{"model": "CTC audio transcriber", "time_shift_ms": 50, "win_length": 512, "head_dim": 64, "shared_expert": false, "width": 320, "max_steps": 5700, "batch_size": 64, "weight_decay": 0.3}
Rows from block 8 of a small CTC audio transcriber, named by matrix and row number. Rows with one number within an expert belong to one neuron, the router's apart. Each number is 200 + 40 x the weight over its row's rms, rounded and kept within 0 to 999. All counts start at 0.
Before each expert's rows are labels from the 100 clips, of 14976, where the router gives the expert most weight on average: "top examples" is what is common among them. Only what is clearly more common there than usual is listed. The data: two synthetic voices taking turns or overlapping, over music, noise or silence. In brackets: how many of the 100.
# router: router (model.blocks.8.mlp.router.weight, 4x320), inputs 240-319
# up: expert up (model.blocks.8.mlp.up, 4x320x320), inputs 240-319
# down: expert down (model.blocks.8.mlp.down, 4x320x320, transposed), outputs 240-319

# expert 1
top examples: overlap (88)
router.1,184,119,195,189,218,173,167,226,246,208,220,185,223,165,248,287,150,219,90,185,170,197,211,193,209,208,179,233,177,206,244,192,178,228,208,214,286,151,223,230,194,166,204,190,227,180,167,249,156,225,150,221,155,223,225,209,158,237,166,172,215,286,224,229,166,210,159,183,178,181,193,182,149,136,155,202,173,265,193,229
up.0,260,286,201,221,179,262,208,167,205,128,232,178,197,158,189,187,207,275,210,149,141,144,183,177,213,207,217,207,279,170,190,206,120,185,132,111,238,174,133,212,253,199,215,199,151,250,176,222,229,145,148,135,196,202,237,217,154,180,188,127,137,188,181,224,243,217,164,180,241,181,120,254,156,157,220,197,234,137,203,216
down.0,179,191,198,206,260,205,228,140,196,179,184,161,212,198,262,176,231,222,211,166,212,238,168,159,140,165,154,240,157,220,185,232,314,162,184,141,192,156,160,178,165,230,180,231,232,157,208,212,117,159,168,271,208,236,184,217,274,188,213,189,170,182,218,177,157,240,189,279,154,223,188,227,230,262,248,151,166,184,132,227
up.1,212,196,203,189,281,191,184,199,216,227,184,143,145,235,248,175,160,202,239,183,129,150,179,239,233,206,168,218,216,233,180,208,258,211,143,91,288,238,166,181,226,194,235,219,225,228,203,212,312,223,179,199,207,186,200,253,125,218,200,139,224,180,192,186,241,199,155,170,149,181,221,216,209,199,223,184,293,187,144,221
down.1,270,198,162,155,152,171,250,235,168,218,230,190,199,188,148,203,244,263,160,254,200,263,243,164,242,119,308,182,248,208,238,192,186,196,211,254,134,204,183,250,233,207,200,145,174,246,243,211,163,286,234,218,261,192,299,190,186,208,238,258,220,209,153,258,220,222,237,190,246,214,146,230,203,201,244,227,207,236,248,220
up.2,173,180,231,254,151,186,206,210,173,174,102,159,208,193,243,174,216,191,185,134,194,202,166,175,158,188,160,226,171,223,187,167,235,204,235,113,196,162,212,85,211,164,172,102,146,181,231,197,271,141,222,200,173,224,230,199,226,156,163,154,187,306,160,175,173,201,112,140,178,221,168,255,101,245,187,174,135,160,136,199
down.2,227,185,207,191,319,177,147,180,251,240,181,188,208,146,159,172,160,187,156,138,175,212,190,193,163,213,238,220,228,160,239,186,233,219,314,186,191,224,189,224,272,267,228,226,151,201,103,126,81,229,237,233,151,174,121,193,254,256,229,163,251,188,268,184,171,140,222,234,264,262,254,190,266,173,127,178,139,240,204,209
up.3,194,193,173,256,146,195,190,173,178,149,169,173,206,240,199,199,253,166,147,177,242,179,176,253,169,152,130,147,251,181,179,206,178,193,189,222,195,251,242,189,196,189,220,172,226,174,179,228,203,156,246,209,221,179,185,241,151,156,146,225,197,225,181,212,114,246,163,119,200,160,215,225,262,219,212,254,233,154,124,205
down.3,159,198,135,125,163,244,208,122,219,247,210,228,136,198,171,182,110,242,237,162,179,261,263,204,188,152,161,227,181,280,189,248,230,254,209,138,194,235,199,188,260,193,168,196,156,186,194,207,197,268,179,228,189,178,202,175,160,192,234,205,207,168,211,178,251,196,218,216,236,211,172,203,282,246,304,171,197,255,182,187
up.4,217,201,248,205,170,165,211,182,163,209,178,238,251,244,227,255,113,244,191,243,228,236,147,205,181,194,290,144,218,235,233,201,267,145,206,180,181,126,208,238,181,226,154,172,225,191,189,172,195,198,197,227,102,190,228,187,211,138,143,189,217,173,105,189,172,183,174,126,205,207,225,261,113,130,216,178,107,184,219,194
down.4,232,172,243,212,240,209,210,257,234,263,260,132,220,198,250,170,171,178,196,223,200,239,223,267,145,240,151,177,199,153,245,218,116,120,209,251,186,182,256,116,186,191,191,248,193,158,215,257,206,239,180,187,169,202,211,149,313,230,188,262,174,187,210,191,178,259,255,266,181,198,237,183,285,222,174,103,221,202,177,231
up.5,118,200,169,210,196,215,203,182,212,118,187,248,198,176,175,205,202,157,133,246,147,189,153,204,220,268,170,208,158,237,220,183,183,121,83,146,207,250,113,255,240,163,296,220,208,192,192,192,175,188,156,89,247,138,188,104,92,168,189,147,190,183,196,195,266,164,119,244,153,191,114,239,153,196,203,250,134,142,183,205
down.5,190,186,220,217,229,199,203,211,205,219,154,195,236,191,159,182,306,236,193,179,217,219,222,168,203,193,245,147,183,157,194,222,226,180,160,199,213,156,179,279,209,115,171,75,190,263,184,173,211,206,238,232,185,222,156,149,202,222,189,192,219,201,143,247,180,185,216,221,242,234,151,229,246,239,259,197,119,299,182,156

# expert 2
top examples: background: none (87); quiet level (64)
router.2,260,220,159,182,125,210,240,195,161,182,208,243,200,221,220,177,216,133,237,234,315,205,154,162,163,142,208,195,176,225,214,247,296,155,136,184,200,273,185,207,155,168,185,185,151,305,260,195,186,198,191,232,201,195,230,146,321,216,170,212,207,164,155,205,232,222,208,212,205,264,167,177,217,226,210,216,296,172,245,197
up.0,131,152,170,232,154,232,181,174,215,203,219,243,228,172,153,161,248,187,162,213,120,135,156,204,156,240,146,140,208,199,191,171,169,210,237,115,252,286,220,205,219,174,154,173,225,203,171,124,248,173,195,210,157,180,245,139,215,157,283,163,173,256,245,190,214,229,202,170,235,138,230,209,138,153,191,191,155,173,175,177
down.0,219,197,173,294,193,290,204,236,298,199,235,243,206,246,170,163,289,179,234,167,230,184,182,232,148,256,183,284,177,113,165,227,149,219,229,192,130,183,156,125,178,270,210,188,215,170,215,276,165,224,182,180,216,162,193,247,221,162,182,293,269,204,190,196,188,224,221,215,246,235,245,131,192,167,157,233,181,198,198,161
up.1,187,153,138,173,274,245,178,241,179,268,199,186,213,214,141,134,178,243,150,220,170,180,166,219,201,230,209,221,198,270,209,173,220,301,228,289,124,197,178,214,230,240,233,197,223,147,155,205,190,234,172,272,162,116,167,162,196,203,214,233,216,231,218,146,198,143,208,205,205,114,243,201,191,254,163,168,220,224,178,199
down.1,136,210,204,202,139,160,203,228,257,214,143,187,165,231,246,182,209,219,220,153,209,149,210,140,215,212,170,185,226,212,200,174,233,151,148,215,208,208,229,136,318,181,136,119,168,186,300,238,305,212,223,227,239,254,170,187,222,213,172,258,218,177,186,207,284,257,212,155,212,233,231,202,206,148,187,256,299,210,163,182
up.2,219,144,265,228,257,245,181,179,238,188,143,178,177,193,209,237,305,229,152,208,209,211,249,165,186,179,133,166,214,236,226,182,162,211,156,266,301,160,157,239,233,198,205,261,218,240,219,245,256,229,151,142,196,226,122,279,260,172,196,212,214,170,178,185,240,166,224,174,167,192,240,138,215,109,239,175,147,203,210,154
down.2,162,220,258,170,163,170,165,221,212,189,182,138,164,220,271,170,147,140,212,203,197,291,132,190,219,277,225,224,168,221,129,141,254,210,199,175,276,158,147,193,189,216,225,271,306,293,217,183,200,216,211,282,218,213,231,222,161,214,209,151,135,175,192,212,250,248,69,195,160,162,192,212,154,151,220,222,210,211,248,215
up.3,144,184,257,228,233,253,221,154,181,253,251,200,256,203,209,210,234,153,217,141,142,192,160,227,219,126,173,146,98,220,158,196,187,214,186,212,157,190,262,203,193,212,155,120,217,221,184,142,159,181,142,194,191,242,178,212,168,140,178,259,143,147,230,142,177,236,211,193,232,177,212,175,200,231,171,174,159,273,102,170
down.3,148,228,218,169,197,213,220,203,177,197,228,139,227,173,256,199,226,174,222,225,226,188,159,177,215,133,178,174,271,139,286,205,141,160,168,176,246,199,189,213,149,313,258,182,175,107,98,240,192,200,138,252,138,188,296,202,154,150,169,195,226,160,170,178,209,127,209,214,201,248,204,167,144,168,251,216,137,177,256,203
up.4,165,202,279,267,207,205,225,130,149,134,174,182,164,191,156,214,176,189,163,199,256,168,196,196,171,278,121,114,246,226,255,165,134,181,213,131,207,238,190,213,242,185,224,173,203,200,172,96,221,129,257,87,239,113,220,276,224,168,161,136,179,246,224,114,223,233,199,169,146,205,258,297,196,142,192,196,235,193,226,201
down.4,214,237,149,221,237,203,240,186,211,165,169,279,212,210,229,250,205,201,200,215,198,210,160,213,133,207,214,250,150,199,160,193,161,134,232,155,140,230,249,65,157,203,209,166,153,167,141,207,85,200,213,254,188,187,217,161,268,179,232,189,218,147,248,161,214,197,193,153,251,204,205,160,155,145,149,132,246,184,299,265
up.5,200,229,165,229,209,192,171,198,178,256,194,134,147,186,167,173,186,234,201,182,218,173,216,183,166,163,156,266,149,255,203,213,208,147,267,202,197,184,168,183,144,242,194,189,209,143,203,215,269,130,191,82,165,190,186,220,211,172,164,231,145,187,155,168,209,221,226,154,197,190,300,159,202,141,163,208,237,189,166,166
down.5,147,216,207,171,180,127,149,234,226,211,166,230,212,262,234,197,201,168,212,183,202,209,208,246,193,220,131,285,232,171,199,181,175,157,154,164,177,221,232,241,139,130,243,185,213,204,258,209,202,244,192,286,151,105,161,228,202,156,176,193,269,283,199,247,209,187,235,205,196,186,116,238,145,223,229,161,187,215,274,222

# expert 0
top examples: second voice: none (90); background: everyday noise (64)
router.0,177,173,204,209,308,155,154,205,159,209,184,132,203,185,227,212,122,219,142,167,143,150,195,160,206,187,193,184,223,222,211,123,223,217,212,122,209,221,229,159,208,229,224,272,297,191,177,141,233,172,191,229,183,170,185,182,162,166,195,183,174,136,168,132,186,197,190,194,235,173,200,177,201,206,209,164,162,141,188,185
up.0,221,135,215,235,209,196,204,169,183,180,152,160,170,156,72,235,196,194,213,157,180,212,192,203,109,217,256,164,177,198,131,158,207,216,199,156,148,171,234,170,169,199,245,258,204,166,189,201,209,158,164,210,190,146,152,96,189,157,192,198,236,155,209,227,186,154,212,154,223,267,227,181,248,155,101,172,181,228,188,162
down.0,226,200,209,167,184,231,264,192,163,190,236,264,252,220,199,170,208,211,118,169,246,240,235,227,201,181,214,164,206,199,172,235,235,165,252,270,94,225,151,152,151,217,198,169,218,170,150,200,136,195,232,217,216,168,164,196,230,131,117,167,186,297,220,209,201,226,189,228,222,215,204,153,249,200,269,181,253,212,188,242
up.1,228,251,217,207,189,224,218,141,227,265,197,197,156,187,145,291,116,256,265,237,184,130,236,217,234,117,199,270,222,192,215,174,213,206,199,191,231,225,165,211,139,195,213,194,156,203,240,167,200,177,204,113,153,265,288,225,305,296,242,237,196,328,160,166,283,205,167,128,219,193,168,180,240,221,149,207,198,253,178,164
down.1,249,172,203,222,197,154,178,223,203,203,169,243,133,250,153,186,113,265,180,202,142,187,192,175,242,210,149,258,165,132,204,256,209,226,169,232,148,181,188,235,197,211,201,186,331,203,204,178,229,122,251,191,306,166,132,221,111,194,228,169,197,185,188,239,113,254,212,183,193,181,180,158,195,173,153,242,86,182,197,205
up.2,206,243,182,200,256,260,195,168,280,206,214,203,177,231,200,147,150,230,129,207,197,220,166,193,193,185,192,241,163,196,169,261,193,178,235,168,204,241,235,163,114,189,237,138,207,275,208,227,82,153,218,222,204,112,150,146,250,157,156,240,201,263,265,207,238,181,197,154,264,207,197,117,194,182,130,232,281,208,173,133
down.2,202,171,192,180,182,188,143,234,205,196,172,163,195,263,209,194,186,195,236,223,209,184,187,195,208,239,173,271,210,188,213,251,176,242,240,196,161,189,194,243,309,207,245,249,147,166,170,224,268,217,195,225,198,120,194,250,176,278,195,253,206,172,227,251,129,177,132,196,167,179,189,185,170,135,225,197,153,200,139,207
up.3,221,246,179,140,211,263,199,219,207,232,183,239,203,185,213,233,275,143,129,232,180,163,220,217,185,216,233,249,188,183,85,150,173,182,167,159,240,190,202,218,229,190,249,230,143,130,208,193,173,200,130,169,220,175,240,249,174,196,210,149,188,242,246,155,180,211,220,237,123,224,121,229,231,246,173,246,228,239,182,200
down.3,186,197,174,227,174,208,207,218,236,285,171,184,204,217,120,248,202,295,240,255,199,328,167,211,157,197,190,236,234,165,218,168,185,200,186,152,229,168,177,189,187,276,252,121,197,171,222,211,244,220,188,241,189,162,176,214,200,216,148,273,198,322,148,175,221,180,204,195,198,208,94,138,154,189,224,261,207,187,246,219
up.4,191,185,234,106,193,180,192,148,216,223,272,196,201,203,162,227,264,159,150,243,207,142,169,186,137,210,171,224,201,189,172,201,168,241,152,242,251,137,156,214,143,173,145,127,160,258,235,226,231,161,290,127,175,229,161,214,190,190,180,276,165,210,258,275,114,184,229,243,202,196,154,255,139,192,232,168,168,232,210,215
down.4,168,192,275,170,223,173,290,145,237,138,230,231,165,228,178,213,190,210,205,191,175,187,172,187,192,188,221,157,293,215,176,166,173,241,108,248,125,271,158,188,148,223,204,198,179,210,184,218,206,199,221,193,187,184,251,163,194,172,190,205,190,242,195,215,142,171,123,190,199,224,220,233,178,261,219,153,192,184,234,178
up.5,172,160,181,146,153,196,174,204,239,145,218,226,187,235,148,209,263,223,148,190,235,174,168,125,187,213,185,185,211,257,169,213,143,210,264,178,187,154,168,181,161,230,182,161,214,170,216,187,190,160,246,172,190,154,154,136,184,173,179,176,202,191,178,164,170,156,201,202,235,182,173,154,131,235,164,117,145,219,232,151
down.5,190,169,278,189,159,222,177,177,168,236,209,247,215,197,159,252,173,253,199,239,151,211,262,161,181,245,195,193,132,86,160,205,166,211,235,205,99,229,157,120,296,211,229,204,183,218,145,223,132,239,228,191,301,193,207,213,183,187,184,236,155,221,286,213,266,115,233,120,228,210,142,273,199,194,313,182,142,252,232,234